config = dict(
    encoder_norm='batchnorm',
    optimizer='adamw',
    eps=1e-06,
)
Rows from block 6 of the encoder, named by matrix and row number. Rows with one number belong to one channel. Each number is 128 + 32 x the weight over its row's rms, rounded and kept within 0 to 255. All counts start at 0. Numbers have three digits each.
# convs0: first 3x3 conv (encoder.blocks.6.convs.0.weight, 320x160x3x3), inputs 124-127, a 3x3 kernel for each
# convs1: second 3x3 conv (encoder.blocks.6.convs.1.weight, 320x320x3x3, transposed), outputs 124-127, a 3x3 kernel for each
convs0.130:127113167143137181116139163108117068096142134127129070147161110132146058175042073084182146150119036137128123
convs0.131:154066129137156104155086210088075149178141084169151140170152145171181134086137144135146119100136181113123111
convs0.132:086139164110105098113088147148146079077084143126093140129096171133130124169110139124131139211126123076120158
convs0.133:165165129110142098182103117108091135103174140110086124095128111157124124124103123105172070133171128132143116
convs0.134:176160139176083125160070133082136110110086130150091153062101107154126101107136070151135110096164127174121136
convs0.135:126163081157138144091137129098202124142161099115133191118106113184145165108055167134160107144120159133101222
convs0.136:106150100117208154176183076169141124137105090164197145122128152158197182122140128176089091078151121094136110
convs0.137:136147166080100142126101146140129140081089141143096108129086176076108099174126139120110058167111136150099145
convs0.138:120111070028173130116147114135105113064100093155120097146108165128129110093119162138134124182101146100101174
convs0.139:097146131110140123167075140127170157140145119068143069206105083171174098143133168125164119177106148117131130
convs0.140:089144143121074118089143160106112130107128148105126148138166129127171158126123132113158083133100144066120110
convs0.141:041126136159150127107063091112188136127142111077215085118142138138142156126148125168160138136156175122145193
convs0.142:108172154145124138183091090191139219136053150099178144135050145091118114142134137118172157121101104138164117
convs0.143:105127161158118152172143111127084103171123085126212079163147135130149115120087134072125152116128085129070092
convs0.144:101121169057155028067113141118084119168125135103128147148142073136128146126134094135202183171142092133144055
convs0.145:119114149075142129097136123154145131100084190143159097110110154106085152051182120116135066094144157076107135
convs0.146:090057126136126172098129158167142151085138184100072160113113124087138154128139080146151165118098123091189154
convs0.147:095152157111124147066186129100089155112144154089115133095105187122152188099117143139165104124176178121154136
convs0.148:056184190124144123150144213077098127054145158184124095099148143132182162123149157132170123156122100098167136
convs0.149:117146091126159105096107123115153144162115142069090143172168118057097107114109115123076192123167083114090165
convs0.150:173110116075102168103143130107117125136120123172173099134138164158137159114119155120125158134128178127080184
convs0.151:120093103210077160086140128159127107146123144127120132119106181134173164168124123130092139101070152047066089
convs0.152:157175137114135102113082196130070133158128143139139083117062098116104157142115100138117105124069148160196117
convs0.153:108104145183108106086110090115171159081174122111119148149208156137102123170135080105119119084132159129158119
convs0.154:136145164134083131103159138152145098104112132080120163144168141120146210187137120162067085137138120123118191
convs0.155:163169164130114115141149164133141164081130111142120139156138142071183107152121115140140087162170090190124161
convs0.156:153076113143163106184165135155175133095085110169193147122095255118135141069148132110079108097149125134135115
convs0.157:108091136143138118136161124084098130149089095124132067165116116093143105142161166136103172124081186120083090
convs0.158:110089102125105108173149124119132140063102091124100128190143109136084140139137144149043086142137127152127164
convs0.159:091132112125098152131134142139109102137177113130131126138174088185080121118088101111059152080137064099109078
convs0.160:117122134124104058129123121157143110122171057145081118135130154168120121130063177126104145177084125132080127
convs0.161:132104145127164123136098145145143114167107111146144111102151128151106150106096093108092149145159149130119100
convs0.162:133156118174122143082089125137175137082204112124120200132191151172195094131073129131109133151153112149128194
convs0.163:179089183110111094087159158124098070111074124136102112109125110137102201148155210121125085158120107110095125
convs0.164:068084114089146141110118089073133136141119143178179134128142108171096184112213109174106064146151118156168147
convs0.165:129119151102103135150091096117118108198122132148026163155184103116140137135092200185110103114102109156136093
convs0.166:166114137171076101139153121134219073151125145159160117112159132090128116108045157143073138123180094131071123
convs0.167:112103154145170097135124097121103119164123108113107154160115109111116117137119176123099140104116156169105126
convs0.168:133176194127137137143202107135154144123119085170143115119131115133110098144206095117111204189148130135089147
convs0.169:099107111102160184113151125091155133123146124178106080177100152099121101095105122085157094119124163160087134
convs0.170:123090127091130089131117102124195092106126140131093133111119113106152190108079079134106084152110137117097162
convs0.171:171121121124151082164171133140141122157148107117113137148141160123133122146123201109162198105132088105187174
convs0.172:162162093107151179153174132146137101153079091094125148104093108108104123101166178128090112143118198097161125
convs0.173:086136134088131117116072130095082144107111135122119118166199106153118127095140172167134074131166096120127072
convs0.174:119186095093098062157152161141109153114143134127105093149133138110152164175098127191111132095121075121145118
convs0.175:104053070216158101155085118136082121161166128192149097147133065145187088093198105138096132162090160077130139
convs0.176:125143149128090122086139103132072102134108053133178151128111144082117074151113170150161167121198174158133113
convs0.177:076135103116165080141096170111128114164133186101205094109124105133130158185133166123104067100121162104194075
convs0.178:110127103105114100149103117144191152104122146149105161133143113071161180108115126110176128112138121131124149
convs0.179:081122121119137087176098135131126102077118097088115132162120106128090183112171170094121140119094110126105136
convs0.180:042120141102051128107127148096153142152143136096103117187129162103134130154200117166113133143152159103142114
convs0.181:075102181121121116147162135209161118153139170150146153172151113159139167141127101127129183143106139177131177
convs0.182:114149115121137155113122106154116109152157104127137110114143088091129153174086131094120060158113122128121098
convs0.183:128062144133117101168092143114067120074081135167110100151093145122061122167105133148141075143120121136138148
convs0.184:143133115100121136128174161132146152171149096136149120115132110122164086124064095118189121117144079133239137
convs0.185:134062166183088096111146144091106115149187099117074199171134136134101144210130103074189067175081116177140138
convs0.186:189125091149130139162105095113129138125097139117059155190121152148155173135117140086085201169123154137145071
convs0.187:114211050163179167102138122112171142103153107107105097146131175117089109102099157158117149102130086133171185
convs0.188:141119102124122134128131056162075187114133116130152128223146127070169176122094202139121117138119093145141106
convs0.189:069136158099097146120116122120131167154146121124193117114142170121156173120095136144133092134112108114103114
convs0.190:174137140167150115104134123129194167104137090138121128160113142101132143086146129172139111138186153097140084
convs0.191:152143135089148164127103130162142147142130140169113106151177157116087131132174181141167153159146091131120187
convs0.192:088140088131140128135153096132142102122200158182164096120042153151178157071076153120132146181121157112131091
convs0.193:082150067169093137129111124087120108153148170096131156165141150094136134071050168065169149071104139094119114
convs0.194:125133071097163100166128188114105145161097151127110121100083093163131122111101124103116139126128142118140139
convs0.195:142160183117071074195208170104153108152117068118130146136157140187124123194128145107094078157106105102136151
convs0.196:168068129123187168098148186145115124080191144151150182098110110161131172156116143134148093122129093166076171
convs0.197:130120103159184149153149139136056085158103100114195112172170113140181057160143132084041115154171120108122168
convs0.198:108099130122145093109124130110163118138088158097172161136135128130083112186129148112143152122095130109168139
convs0.199:142135145139156130161104112074132154109147116118079131095141112124126188126121119104134122165170084100162138
convs0.200:180121160129188084119116148130134113141117172109090167125075129125150116177148183082164154150127119084163122
convs0.201:127154126127105142103147126140171114151177177079078160110129086128105129133111176136104118101134131079137092
convs0.202:133148154176124145203088105095155152119102162158074122197089129128154114094142112112080141155162104148117161
convs0.203:129140109117134094117122148130124136135091123102173101067153165120120128204115117095102104129098131087139094
convs0.204:088118146145137187111138155132134063135120126126143135115112107137163148124087185089095130130172114137142119
convs0.205:151167141135052087106112113100093114161119146143154170103167113140177164160117157146195147115159199122104162
convs0.206:128155142166161104100145129160154130166119145157133148123184084150067093163114137109115104096079161145143085
convs0.207:143085115155097180197122119070116125139106119118102124154172166129152109158139067126142102203160162044176144
convs0.208:066070170153147125171038126166087096110070174156132101151189138142101133138192122123059134151071138147108138
convs0.209:097121210105137103124106196115127088156089176146198109193157131165143161177158148123097123137128162153166138
convs0.210:140178117185099140091168098137169119091161128139056141175120139139131097112130162144090140121112081102184154
convs0.211:058072144107126125105145107124139065148109121153117104118140150124127153136119137145086112185071117136110143
convs0.212:096126096149119103130128149117112132183204128196170175122112138096095110105091074092102127151038102065092087
convs0.213:146139146131112100153121135155085127164165119090136115118132110133157109120136137132159162041133102192109104
convs0.214:146128145122183138113135199143136161114161131118150082128110166073116100135177078066066092146120106129105119
convs0.215:136065110102170139114088068144143096117151045155157092123126133134080157131149132095137153107179106077114095
convs0.216:151108163161127129126124133125140131129113107167196159149179140160081175147122092146133146087070099163162130
convs0.217:122155164158134128139111125062130147125168112152134139171118173148139171109195163151155140125149134158113139
convs0.218:138137154066177084221128089131061120116167165138109106160143125141145134182149183201144142125113118095107146
convs0.219:132125064129133161151120153157085162103121132126076137120093112072084105106148096084094144133088084162089120
convs0.220:092129102082135117101130135096112093153168130128108107100149087178132135073101177125161114213105127118146052
convs0.221:120149102101142080101108096146097181119103096165137129112144161182203121070163121132087112140165160151141140
convs0.222:107091161131096111134113158158136158119095188183159190099122129147083133127128168134129093091154132209119112
convs0.223:159169172127172128047145128161143150152148105140155126090140131155099149107129062133141156150095090108102141
convs0.224:141104148071149123131087143156061057140140139068160055115159128145183151090173153122166130180214136129107161
convs0.225:121143108120149070181121140138059167142123122103123122171136127177153162118067217107186149141111083144101113
convs0.226:096098159138124072159091146148119138173162085085115136165187125106170142146144179148118150105151128095126141
convs0.227:154152110057131124095143104135112208114116115129131125205170183137090163124159139140094182071136141135151103
convs0.228:195107107187148082138112117135075152082158075147115166127132093142155141088046191112056149139134168114136159
convs0.229:095063135130084037129109170096145095116139167149118184133110170134177064137115151137095134156107115119152164
convs0.230:126133071095146109158119127175132111156126108114072131115145120100160098127159164130153139175122088070089191
convs0.231:181099176092096126121153123070093147109158062181077110185160169123135148196113089148193158154055094143119060
convs0.232:158126096149100136125166120120062133127195099126140149132158081113150128133065065066110128131171069157167142
convs0.233:149069183162105116086166143176175156082086085126134132134178142095129121120118122160086127101134144125064118
convs0.234:182113064168144110132128179152117100187067112167092127087079215149147165077087074096089112168142154134121121
convs0.235:137120040066116094099139171128133103150130102135111148096108104105160235121109105100195105160149093129177073
convs0.236:110107151115143128111122122098153088128062119113160151067175115110204132140190156127081192133156133135164116
convs0.237:099102131198087121139174141120153082103138126150145159182089125125111136162149082118197139134155173099104104
convs0.238:152089092133197089140092152196186120134112150094111108162093142158140139147132109092085129125113145169115155
convs0.239:157100125142110133154095095120094155112154128149141104063155117093097133084161116135130091116110094108097101
convs0.240:121185099115178162076151112112161093138150166101118104065108143128115121159144114123181128154182143130144104
convs0.241:101140131133157146071132064143156163096144182137136103128182155136168077116102101117150124117119147105109097
convs0.242:153112165160177158144114127121138140179150179138088133122155156124157060150115109125103154147142146158119077
convs0.243:163125119103155059130170135119133054129114161131128116129065091123047136113111080106126167202128122095244137
convs0.244:117071157157096078095120100068105144114120128154109123144122137085116172136132157099131133142133166093142083
convs0.245:124133122141099082099130088099116163206158093183107125148142070176123123101141089172162100096159145110146121
convs0.246:153172049166115117158059106103086155133135135146121206170068087086165083143113137115095139124169079101071180
convs0.247:140128158054128152131137128165136098091146112124085188150204118130058195125116049151126123196145143089107114
convs0.248:180118090121125174118080124133083141132087133094089151122047143113199150114128163109133162132048097166065168
convs0.249:125152178141115107133112164142144150170107173131112178156159135172064100207082188153083153148126148107131158
convs0.250:200143146211139170142073105211123136157148088113174123096118105163117115143113142143158093103098086111131176
convs0.251:099160108131169117091154115083119107114073159055143140187143113127105073154110128130125124041165149079100091
convs0.252:098108089170101093136073140050167101147164088237141193161144165152133126189104149113136110121127192081130148
convs0.253:139161151112117173154127105060121114107133098166104155154115132163131137074125090177122154152102128142091108
convs0.254:076120140128141100079110147117128115140090143114109127146090129155125054075156234061127116099144137174129148
convs0.255:158111140156145128084119142094153142118102142101104137090109124155107094139132117115151111109153127125104153
convs0.256:123165116086124134106128117218062154137070118134101073091111132106164132127155166160117130170162126111201162
convs0.257:112125134118111122173087083154168102134217129132147097097138093080143162120139104083204085104084132063142139
convs0.258:105128116099095151177185126077133129155134120135119132145098134110125128083122134078133144146159148163110201
convs0.259:149188074140163178118139164077155121094147134135117125096150164121153121097166142174153129093103145122089077
convs0.260:097118107064104128148155105111130150130137100121101137114092144127108126089119144156121082157149182140117105
convs0.261:153191094143098113063141128176159149089139107109102155114144107181133166108178122089169067126165125138131109
convs0.262:145082121150186080125103135139155090152164050104152141121105104116149140089111096117144127147149128088074094
convs0.263:114120099117100153115117187114063133108131132103103132128147141082128125138152119101117150133187132078106118
convs0.264:074171116169153068154155084101176091137140168106102175114142047068146099168169086140112126148152181105158129
convs0.265:083147129058140088157107121109067137105145100121098174153170129107140138114155147064134146158167145136155125
convs0.266:147124104101206152125180097148146120066091080147148081169124075084060167088073092084120093118144113098121141
convs0.267:106147140084106179150138120107163084115126120155095137121083167165061120183168147086148108096143168093143120
convs0.268:173179127132101135133157136110109108091070115149153072127145149122102113130142153112071125124083117100179102
convs0.269:096140138138074128154072168176145103137082188114207095102171176114195155127177158101158102135159169139140118
convs0.270:113120121121077134095110132080101135121153146101130097181117152144165073070148138060154119125120138164063089
convs0.271:153101087112101163127178194150085147133124189128145096141121207129142206125100153126125078135132230146079142
convs0.272:077121059103177138091095148146093169095110191147138135089128100162065181126142122135196149109148067105117108
convs0.273:155165127105134183135097130188133085223099126129090152163156146106156175091047133121114125184093073095183091
convs0.274:147123138135163176074048098104101104169177109140093121082156118146094144130148130144204179120133128103098107
convs0.275:146134227134098155127135114100140151185167140131118077206080089140117124082142136094144145080186131107113152
convs0.276:148147198137107168114179115106159119122147142100111125080061110081145073188089064086073065145130141166148110
convs0.277:096099149058094116087119168183137099142167148109122145097105119169111126144140072165145092129093125090171091
convs0.278:154156128088107146155132158099095135098129112147104103055173159147155111165121163109161140103087168109125080
convs0.279:183139049094082154081120178103118144113200084135165144113111165122147085188093122155138137123137120199143161
convs0.280:081168128138141129118144123122168144088144074131127104154138166103082095136105125173153127165095143083143089
convs0.281:138156175140164064112177159163066130136130106174174161130165136097149090155114110139102133153103147106086120
convs0.282:096157087088101130075153095137109171117119135132151128122148108141092134094100079102164116151169150162145138
convs0.283:138110116178101091133075099146154081093110068111150115116117075179150111122060121106125100125183200162139190
convs0.284:143118101120146102142118126120127143101092148133120154187053153123106130085185119173124111114075109075183137
convs0.285:131126125168156149125103138093129189104167104086192094159111136154096149172183067178130102115107109134134147
convs1.130:147120142105133132090130138215169116146157141111106121116094100141110146176107081166160066113074133133052088
convs1.131:204149144136109125188138088136128161104129084177099182079094099176125087089119125071085073145178154127056144
convs1.132:124098140110117172104130144115156181165137101102170112185097068111143092165103169142128137180162130148127179
convs1.133:127099103055154093148118139118108158147177127130102127128077126159096118129089109114178126218131139066115101
convs1.134:145168123101140125120152143088113170135110178067153131138172151095088133130146149098184140089120203112108141
convs1.135:152158105119088128156166142121159153077171097195134059118113132153125179149107071126133094119151104062100123
convs1.136:119125137172100122151157136078079134087094230141120143191154098118104170122129111096096152193150206163145196
convs1.137:146151094159148197134149102079102104153110134141113178079169097152099176098092173160151145149095234131097186
convs1.138:151168105086158129151090144182109139131102155166169115063114133119152101115169132122136121117176116166117123
convs1.139:131070124138139080150135123066174139145146086147121145191111187161159098105142168132175183147141107075133078
convs1.140:160072136056113202106098102082152129162154151113141070111136044176090122126159137110090093123239152141099159
convs1.141:175143076097125162123177148108087113127118149094088111141089027042100150151121158128103123137165124133126100
convs1.142:172162092110108165126095148052141129120173099177135132100179164129138163159095041173132160164162140088115107
convs1.143:096175195109093122129103132160119135133088081116082160144117095096104167128181139104180118115089153177175085
convs1.144:211133140153055108136155118145135140127073105179163152134140132168086124136131122126127151097125125114095110
convs1.145:155137158090112144092134143143110119125143111130070115125123189134186137124161116169121141114109102099130119
convs1.146:075145095107131124153090111131123094042115089086130133111116159110141130191123095180135167095107140116153145
convs1.147:120081112123138092090138126102131166164080089170133114162075119095094138132091158143133077125108145121134119
convs1.148:155124153138159102096166098115118129215153176162143164172181098116140126166109123184081187124126093146176139
convs1.149:141128121191114171107143163114128123132170103107142082145090176160142139136102088169154131135164116140102096
convs1.150:156090117153137131132186183086145109086109131098112084095082151120106165108163109167151165103186125089116170
convs1.151:180162107068173126148044168082105161111151107128106151140102147167103126148165143116089109117090133123118086
convs1.152:162163086158142118144172145140064113078123169136075167107138084097225168154112100136090140175135106099199130
convs1.153:089154121067087097142100088135143179175210138101171135128141091138112145132219150119124136102133176121117124
convs1.154:113100082129125186152141132159154145106178126130133129081125084113087150116107114059156135153197167177099144
convs1.155:095131108137160072141122202170103157106123175115119152138096148075112103108152106108104124120145099118160122
convs1.156:079133139124185111179133144146155154151127150119122150065125157186139114141075135110177143157088097123128099
convs1.157:120136127123155140084185095119152171092115145112107087146145119121095190124148141142095137153215135148170149
convs1.158:129065098128086102160164153094153117105108150183135143068147174163157175071153157131113121099150131145096106
convs1.159:122105102189149080141124157078144156129157135100102084102136071164126058158111108121134142089112066125188130
convs1.160:092179111144173109124112146121128066165172098160209130147087032156102127046157116148108140122200138143181137
convs1.161:135160149129152166116105196122143163121145116149126123164127148153127153052122131175079087136125129134145126
convs1.162:130099162137132157155114169129131155144191125139118093176071129096134129144098085130133190112127134106179180
convs1.163:149152123162112113102156133104146098143110065123093122119092081177143146144175136102160142145117118114032122
convs1.164:156166160124130146122151129125155191082133166104159139021129141152125122110151156072105173154129095118140071
convs1.165:161115126103117191103145127136073127126103105092121194102150209126137143209165128105149197146124185079164095
convs1.166:085111088175097190130152151157112156179088063142105174116131139141097086143154167081148190093116130128063092
convs1.167:203116149139146133131175204160083133128172094091150102110114096164140087187108168103086088128150100119135123
convs1.168:090125141156176207117168136119077142121158110101087081100136093139118085141131188150119059104048124087086084
convs1.169:126083090181143150100132110038112104150177160102129113140176133140139153135093123109132113063105096090173108
convs1.170:156163128122150075171149124156060111101089145036135096181111120166123098137086145162126078086178138122102134
convs1.171:067136157155128088113130120102148131136149077165140107143160173124105181090152116060154112083108147109084126
convs1.172:110134115134065102100097107116209182072113147152129127148168067153119112126202140125210163128117095151104161
convs1.173:163157143131184173099152223116133150097138115082133168110164075133131094095157088146156174148094168164157141
convs1.174:079108128098137148132162140117104097114130065153083181106176203142120153214153132191131160089095094141079121
convs1.175:111129129138156121148081182115166133123172153170173138063134167143183137127093145113131083153118131166176122
convs1.176:068162138067075138108143161132129057110149175126110161100121075078129165166153139129112144064125172133145150
convs1.177:111086111140149125164063109110117133138111101117137160143137111185117092106111169127078132157159129138126122
convs1.178:176135155134126138138051125120177211045100166166181118118144142075164179201120120146112121084052082080138103
convs1.179:124108177197131117140078150114161111133146181148152122159084126112169047144155140112180107102138149138142134
convs1.180:138098118198125101123178115103132169123117146068148104125135150134167180091146085129111101135085126079143078
convs1.181:098164141108081125151151121112148079226148164145115137170119103135190092173094192139169160167087110083176065
convs1.182:131109163075119143163102096061173120110099191095090131079118126171199154170206150140117109160148108095072123
convs1.183:154165190104121105146127134187174114139148078128110164182141110129156082109137141130051075125173119192163152
convs1.184:098068133147140098046129140138126174116150152177168149105106177126103141095143090110148094112144132136120162
convs1.185:082153125177095076099114125095108111147145122111097123158140136143146194111116157137098108094105128152096154
convs1.186:118199145139103177150172165153142165100138151172126128081145112168154123125130141166134108130077191127181149
convs1.187:140150103043099174113094119169146131126109134139193100139144134125175133217135110166245089129153089144163150
convs1.188:119119122134128150108132103163169154138128170104135074134118144097169104150081061114126024164158140134092116
convs1.189:099098142172147116037175205133156149111137135145111122108088136174075124165138078212097105113184166123139105
convs1.190:136074086137126046088148124077144163079152113124098163080158163148120135154152105180110115128144126093150087
convs1.191:167239151126170127124090114124156144182118140152112165155139182169121109140107103179136098187141047120106077
convs1.192:075121143147095106150135085183145075146111146157157186129136087106116140130148138109126099109084101128074121
convs1.193:106114083150155153165101111180133105166151172168078156089169120162071101118090116195149058110065120127117158
convs1.194:178129106115135082125118118113077108156086069101138106088158087134105086155140102157194142122158176138111152
convs1.195:155080138192184115154139113142189159123167129104173149142085162114094113092105149127181155062130148124164172
convs1.196:135074075082159154168159046131152172103185129204162172078088132075125163100141078176098126173122106129090093
convs1.197:100084176147206114057126130133105189109099162098091122178156115126160167127108092111163153122095096155212107
convs1.198:167183087198145135144060137145113133145085156083121122189175161139157101161174144168133127155119121144151139
convs1.199:114120160134126098079176114177150140146128116066138084143139103117154159153199159149165117127072138089094171
convs1.200:134174099120166136087161145139176139139171180097118134088115098090087142111111105155160123134123126098180124
convs1.201:108107155110101112142090177132134167115155058113148114102127127121098102136155128133053143182173100094134120
convs1.202:120166168205172173174126219125108158139144141160159167184082134070104106135097089110061134179104106135151101
convs1.203:154150120120167145085112108125165118158132160131093079119123116107084145117088135135122152125133116147207159
convs1.204:118148108065129130139147160133099147100138151131130117135120144085188107138191127165066145141122177148074155
convs1.205:116129129136161112118141128127124119156158112093151147109075114181132103157141144089132151132134149131161062
convs1.206:100171127076061181124102095184124114079118155104126167196163123111086106113129167135104074122124161192126142
convs1.207:127085146147159176184133083148106122155105118106138180131176161130147110195170086161158113124160178099168178
convs1.208:149097131107147142122113162114176135108137075136119115144105106185140146120096092143129111127116103125183105
convs1.209:089114094104162133159073118145093183131155177138164116199138120099137100144121173180164119169134098081158097
convs1.210:123112128151153116129144155124085144127129137131098140145109088085138160118127121111183137114124122116122098
convs1.211:126160122097094102110156088153096149128149165125126102152185179111072090157094105136155152130159130130118128
convs1.212:160111095108125111182119105163168152053083117132177105138103061116114190134089118152117077155106091078076112
convs1.213:127096158165109129134111099163116134134122124149136094173162112074112099060168106122076068075141124163184159
convs1.214:141142110118140144117104165127137115067075134115227189130151082140180149107071064079183119146172134160109088
convs1.215:165108151113149064149124108057200138193153126119119108104108121132125131152086173079128161162100238126125102
convs1.216:121165177163125131084116141130144192128140119111131177119123195125173091162093153088149136126157188186125102
convs1.217:111119134145133095090087190149139129140163155112159124139137131136144188161164155149163095150156183179135090
convs1.218:116118174147086144101119175109116144111097123129124170106125121255106075102094124130160136134118197135183134
convs1.219:118116159114102161109124037157119144081132093156174106128163080124158156087142131074147136167100155113109122
convs1.220:054153158115136164141065089156152156138148171126189093151145099106092129155158150125080109086113126082122126
convs1.221:126133166162117121156136099169108112081138158151144122042142128119169148058113140169152130143150142150116126
convs1.222:160149088095167135150161162141133112145162129122145119131132127127185130139156140117095064130125101114126162
convs1.223:173072087110120158167144074120160087120191163109090101124155083169124129100074172140083046124136125076166155
convs1.224:122156134177126169150119117110121198124130112171135127065127131109134137158197126173095120109103144105208106
convs1.225:149122103066073101138150089167143177167111138111139158105109111068086148167132118154142163132160136122112075
convs1.226:173118157141152168102088095175119110071134133117077097117142053136144122118150153130163118105161177099133113
convs1.227:148096150122110158126109144063171177153145116137141121066119148099089154149134128089121198127117144081072123
convs1.228:089130144137114112093135106137224147078177121169118208125127118090152111128058146185084164110184116122087157
convs1.229:088176155114136111182136133065101121102142077124127082121095170100120162141138149101112139138139166080213107
convs1.230:147108203104140144155114081130067129147178112144122132091123161101152085156077126092112071178115062140109052
convs1.231:152144128091081140106131144121109126159107096112189098130153139077138130164147119151045175168117151082103113
convs1.232:131177103155129165113149168196130124158104120148154096168117146130113168135079126150103100099109131164133185
convs1.233:103126162100163135149157112177112100097141096104099123177141110132159137123143171157042143103109122159173135
convs1.234:138093068098128109148140104097094158088145080141107044129180107119102100116142125113138132191120181126154128
convs1.235:124146124115098084127123129153126099175120130129113139166088160171120125120158105149100120109126106092165160
convs1.236:114154073093111118108194170115165115133146092087186122157131191128093124140038069158153124138177129089166142
convs1.237:115183132173107145109124175095162111127034149109131103111112106150174142180139137109046163123144121095123107
convs1.238:093103139177100139136103197094173117122140149106148111087120146193148104101159123194172088154151196155132176
convs1.239:119071150085112130129187115129099116112154127170133117064129146125104129177106128172177135102133160133118127
convs1.240:192122110199105176135179086113085123130146161103109174133101173121103124154139103100107138135091151107087100
convs1.241:170148127077067144117127121169104137112097098094164118102105071099132168169201123152132103135133167128130138
convs1.242:184134096127151182168098159164072160116083116173061124092158084117088151145119124124116098127110095144133105
convs1.243:112126174134140109133146165074090145171101070136128209141132104142076165118170173134092147155138163084190101
convs1.244:140099105123167061131169098072154094135125101129133131133100145100166122081129182084081149108047167147133114
convs1.245:108151118172112082075108109087140151131104097138137062142107067110103083142195158122086152148147132173135081
convs1.246:140130103061137127127150116072138124123182098095123164152103149174147055159115118096086093154154108134146141
convs1.247:148182155163165181115095135101165064230121125132143136132136109150139087111198113129103131152142069149170177
convs1.248:099117118160176140106143117130144127177167123145161118118113099117115112152085128156092078092132176115131146
convs1.249:141161107133178158150152035133146133123170142147173130159153103102162152095137130130107137098124090147143115
convs1.250:153104133133128145116166091180096114132198141073141155124161138088114182150130141161153108121148100179160171
convs1.251:099095201105135066180140118114084112085101128084090082067129196111118144121118093131134153142126135110103133
convs1.252:096154123154081166151121155118166156172147146204131141091135149244157108133187143135125115145128124149125065
convs1.253:142123093118145149151191120162117101170123130151142146079119136154147125169143149137164132116136135141110060
convs1.254:147148136151145125161096110074087105148155124066077188113087136135153133141083078195119094113137155147104099
convs1.255:100148142149085109112071218098147193151163070119095107107107102139103160066139172101135137159159111142139061
convs1.256:066105065214170141083121177108143138142208100125199169152090164106116146091172093090127096133163182208091192
convs1.257:143110172074158131137115156122174136127171138153109167148136121114118072132092094133140109101136136109149100
convs1.258:078171161086167119109141124087143143082110150127069129120097123134184113138163135128142146099152148103168095
convs1.259:174164172123081128124130130157146096158133159098172166153168135092139104131137121159172145131186171153113123
convs1.260:083135113143148084104106111062124182154147181124074143130175222142108144105159123142158116150163092115151147
convs1.261:170098141140135141075102158146111170166132153157086106147116129165173187091120154153146126128137115124117116
convs1.262:043117101128138142118171074066158140120068159114082135131139051156148147178148103082167127130056127122148135
convs1.263:192113093129094132157095134138127197141132131147167156157091164190146163127126074137127136053102169127117147
convs1.264:158131170150130153113194184121153206140063100138126090131127093111154143093098135123157170142192088150157112
convs1.265:153087137114088162092150111147084106096114136123135100187184145105124109136152112145155064158117182152121139
convs1.266:139122126105119139093152110110135134103108164155191086134085124137245075110128151204123096097123095095139112
convs1.267:141086089182164135088131156122120106046150165075117099108114138163095116087134137099084164105103064135141127
convs1.268:107157133171173168103084127066145075125141094186086156161069129131122128113114116151214116147153097141134120
convs1.269:079098196098092107067127094194159098160124100106122107097154062104137099148175089080131140164158135109154144
convs1.270:140177177077093083110153166134151129174149125137119167160153167077082129123110150132099194134120138181125161
convs1.271:089147112123169174113084113132162089156176154133137127130112141166115130204130138138137111185155137135171134
convs1.272:146100151097114073140090137113140187123122167091158131099177181198193115111164103121117131138192099094173102
convs1.273:152108137083172098176160139147145147106145080182103073123127089105090176126099132197151075182073149103137160
convs1.274:056127136164114129099061128123116072104161114165109095080148173153158115108114130140177174188126181159091121
convs1.275:123156110149131097167168093159188093193127059114146126114169133132149156097096153039172131101118090100138103
convs1.276:164141113171114166084087119155138090126115115131145154132097132063161196145111120091121120145128123133100118
convs1.277:161143103102184108126114101092090154153070208138197153135130149134108142099145086139197142157149091145129069
convs1.278:152119134131055117149151110082169134140035161137112161168134131124107149139198137090128186164145143034154140
convs1.279:136082153087096118128125145108160181109141127131101130122180145107151121120135155104155136113128130104097201
convs1.280:148125187123138136107128128191107090163112154097117131142184123089111169092066150131152149158132157198155178
convs1.281:127082130127166154123146099133085190135084099160116154132093178170144099116162068034174126092149060128098179
convs1.282:088131090091155103080135104117133084163116111079130153141067112186124131164108108141126117156116139107123119
convs1.283:147138168216177184158209081112102121137097065132128144129142186142078076117133135162131081108137112149084061
convs1.284:046135145056160121115147113146137106148149112122119164153092150125139156101104061149135147159147189109116113
convs1.285:118137163133093122081197107215077071156094183123141155117053047097209106187157121134133166094116087142064106